{"dataset": "songs of 200 made-up bird species, synthesised, often over outdoor noise", "input": "log_mel", "downsampling_factor": 8, "encoder_arch": "mlp_mixer", "encoder_norm_position": "pre", "encoder_mlp_ratio": 2, "encoder_inner_norm": false, "encoder_layers": 12, "optimizer": "adamw"}
Rows from block 0 of the decoder of a small spectrogram autoencoder, named by matrix and row number. Each number is 128 + 32 x the weight over its row's rms, rounded and kept within 0 to 255. All counts start at 0. Numbers have three digits each.
After each channel's rows are labels from the 100 clips, of 14976, where the channel reaches its highest value: "responds to" is what is common among them. Only what is clearly more common there than usual is listed. The data: songs of 200 made-up bird species, synthesised, often over outdoor noise.
# conv: 3x3 conv (decoder.mid.0.conv.weight, 192x192x3x3, each kernel summed), inputs 48-95

conv.94:158149096133024163120134092145123126117114114139146106097141153151125065133118131134118117092201105140164116077088121116172144160117155154167163
responds to: first syllable: downsweep

conv.163:033009138138115149121157145128150129123153099143104122133154177188089091167101149127088092112142125113171128178086165076098116091107112134136140
responds to: upsweep; first syllable: upsweep

conv.165:139208100158039150181092144153083127101104131101089124107123146132151119147076142157097119128085121141149128141156128181142123132144114210182140
responds to: rich in harmonics

conv.96:122206142099075105148129101082128101133063141195107123144168134115105042134120144134126109148189119072187075144129119094105107122135120128076119
responds to: dip; first syllable: dip

conv.67:162074130095120111094183102131170133122139103175162135145108151181106144121162139129198130128176148164158087125144089148112112156121153103089108
responds to: upsweep; rich in harmonics; high song; first syllable: upsweep

conv.122:067101115160122102125172118140149134166081110107161150131132132143144165130140159129100116157143132088209116204167157170139115088123125139167162
responds to: rich in harmonics

conv.6:158067150097124111135176145138172160173102127158101150114139060209136246123118143117115110152072151112165142137126143147103143107134134169140164
responds to: steady whistle; first syllable: steady whistle

conv.48:124127129181139150169145112126100146164119143168107127145184017125136176136147149135101130136061110153147104151128129152120130139144108227145136
responds to: rich in harmonics; low song; first syllable: steady whistle

conv.78:071054158158099132102159125133124137164112095121103128108109133107130177106113153112119164205121094133255115164144127108146153148138131140178118
responds to: steady whistle; first syllable: steady whistle

conv.52:136156158135139155131148140122117099125112142147134120128142149154127164088152135099157166059050128156033123113107103140142147125118154121096113
responds to: upsweep; first syllable: upsweep

conv.139:063196138127120113141063102141103102154145172152171168132145122070081109125195142119143119118127155159160091181118122146184114102083128144115091
responds to: dip; first syllable: dip

conv.98:071053130130083135112080118100129104143141146131105116120132162124138140147102122113136141229199120117246082170163142121126123144140133075163126
responds to: steady whistle; first syllable: steady whistle

conv.83:113131147142135130113203116147161142130000143150108132116148104190107115140098140125116132123113130000115120125128121109101123130152136145084171
responds to: downsweep; high song; arch; first syllable: downsweep

conv.82:084079125121163109131114096153129138161194130111136106116131064136190174119091115118113142120083133200130140139083102159153106124167121187153142
responds to: steady whistle

conv.146:108193137182086112133148142159123149135095120157143114101168147146114084140079140134116164102097155114099172115115145151157153085147112214137168
responds to: high song; upsweep; rich in harmonics; first syllable: upsweep

conv.133:107086129107138116103097157154144121154151123132142129135133152063102184145104168118087145195092139163181129104138121108151108118133121099112122
responds to: rich in harmonics; high song; upsweep; first syllable: upsweep

conv.125:095106108143152138139093119144141120136197158146127121133118107102144148136144122115104131130133114218150154146092119129137166136115103103111145
responds to: harsh note; first syllable: harsh note

conv.31:102117117105118109116117168108105142080140120114107141136126104184153128144095130118167087186100168161144128159160122164089121113129139144179076
responds to: first syllable: downsweep

conv.129:164197143136128169152140121123130100136132125210127045140134091171115096155107103127134165159169088177163131112137101085130161158116092154090139
responds to: first syllable: downsweep

conv.4:139129146099144139069192122132171088135140147193122090109107067153101131170124121112104157163112074138207066158149104059085161179174131121111114
responds to: upsweep; first syllable: upsweep

conv.162:148234134120092142102059154129112136127137140116083109110087086051098113159148108078117094168139095126160113115199137131151126131130135108155128
responds to: dip

conv.85:174135133077102093081122132074170138140152148142154128136143236096102081127174117102140124159142115117136118104137174112143097123108138100171111
responds to: steady whistle; first syllable: steady whistle

conv.151:149150139122105110162102122119116114134112152122130160117156248163104097093164130106121143066098126109070103125141134129156153142125175048094094
responds to: rich in harmonics; upsweep; click

conv.24:140167124127119131152137131154089129102004151137103125110130126126085111148129139107097151121098136028099099115150149110166146135115149142102117
responds to: high song; mains hum; first syllable: upsweep

conv.190:098172163159133127126102131139125165159127132152156128151098101154110089139151155148098160048086130126070149159098109102139117094106101207077125
responds to: high song; upsweep; first syllable: upsweep

conv.104:099120127150114091110173147110180099097115089094116142142094125181164137110145147153160122164045125139111146136098093102066105114120124194154114
responds to: dip; first syllable: dip

conv.90:135152107143071131153089112132062111103062100126115149138099203108073137144127127155149073162080113091187121155152103159094123123110101139192113
responds to: high song; upsweep

conv.95:155125124184092117156149096140164093098122141146099102097143097214144167125090141115102167113144139119146106131173176088097175145174082152194154
responds to: dip; first syllable: dip

conv.138:060150127140171165159092140165114153146150143109096127115137114134058114142121176104118107135102156142098154150128153161206165137116122155202134
responds to: dip; first syllable: downsweep

conv.166:065183131103085111132065103116110120132094135096133134123098138075130088122139144117089116108060088128140112169080122110146136127126112209161081
responds to: downsweep; first syllable: downsweep

conv.161:139027133131148122097120134128173132136137094143112107147115230143116160143164125128131135095093118101060072090160097121104127138173119047171096
responds to: steady whistle; first syllable: steady whistle; buzz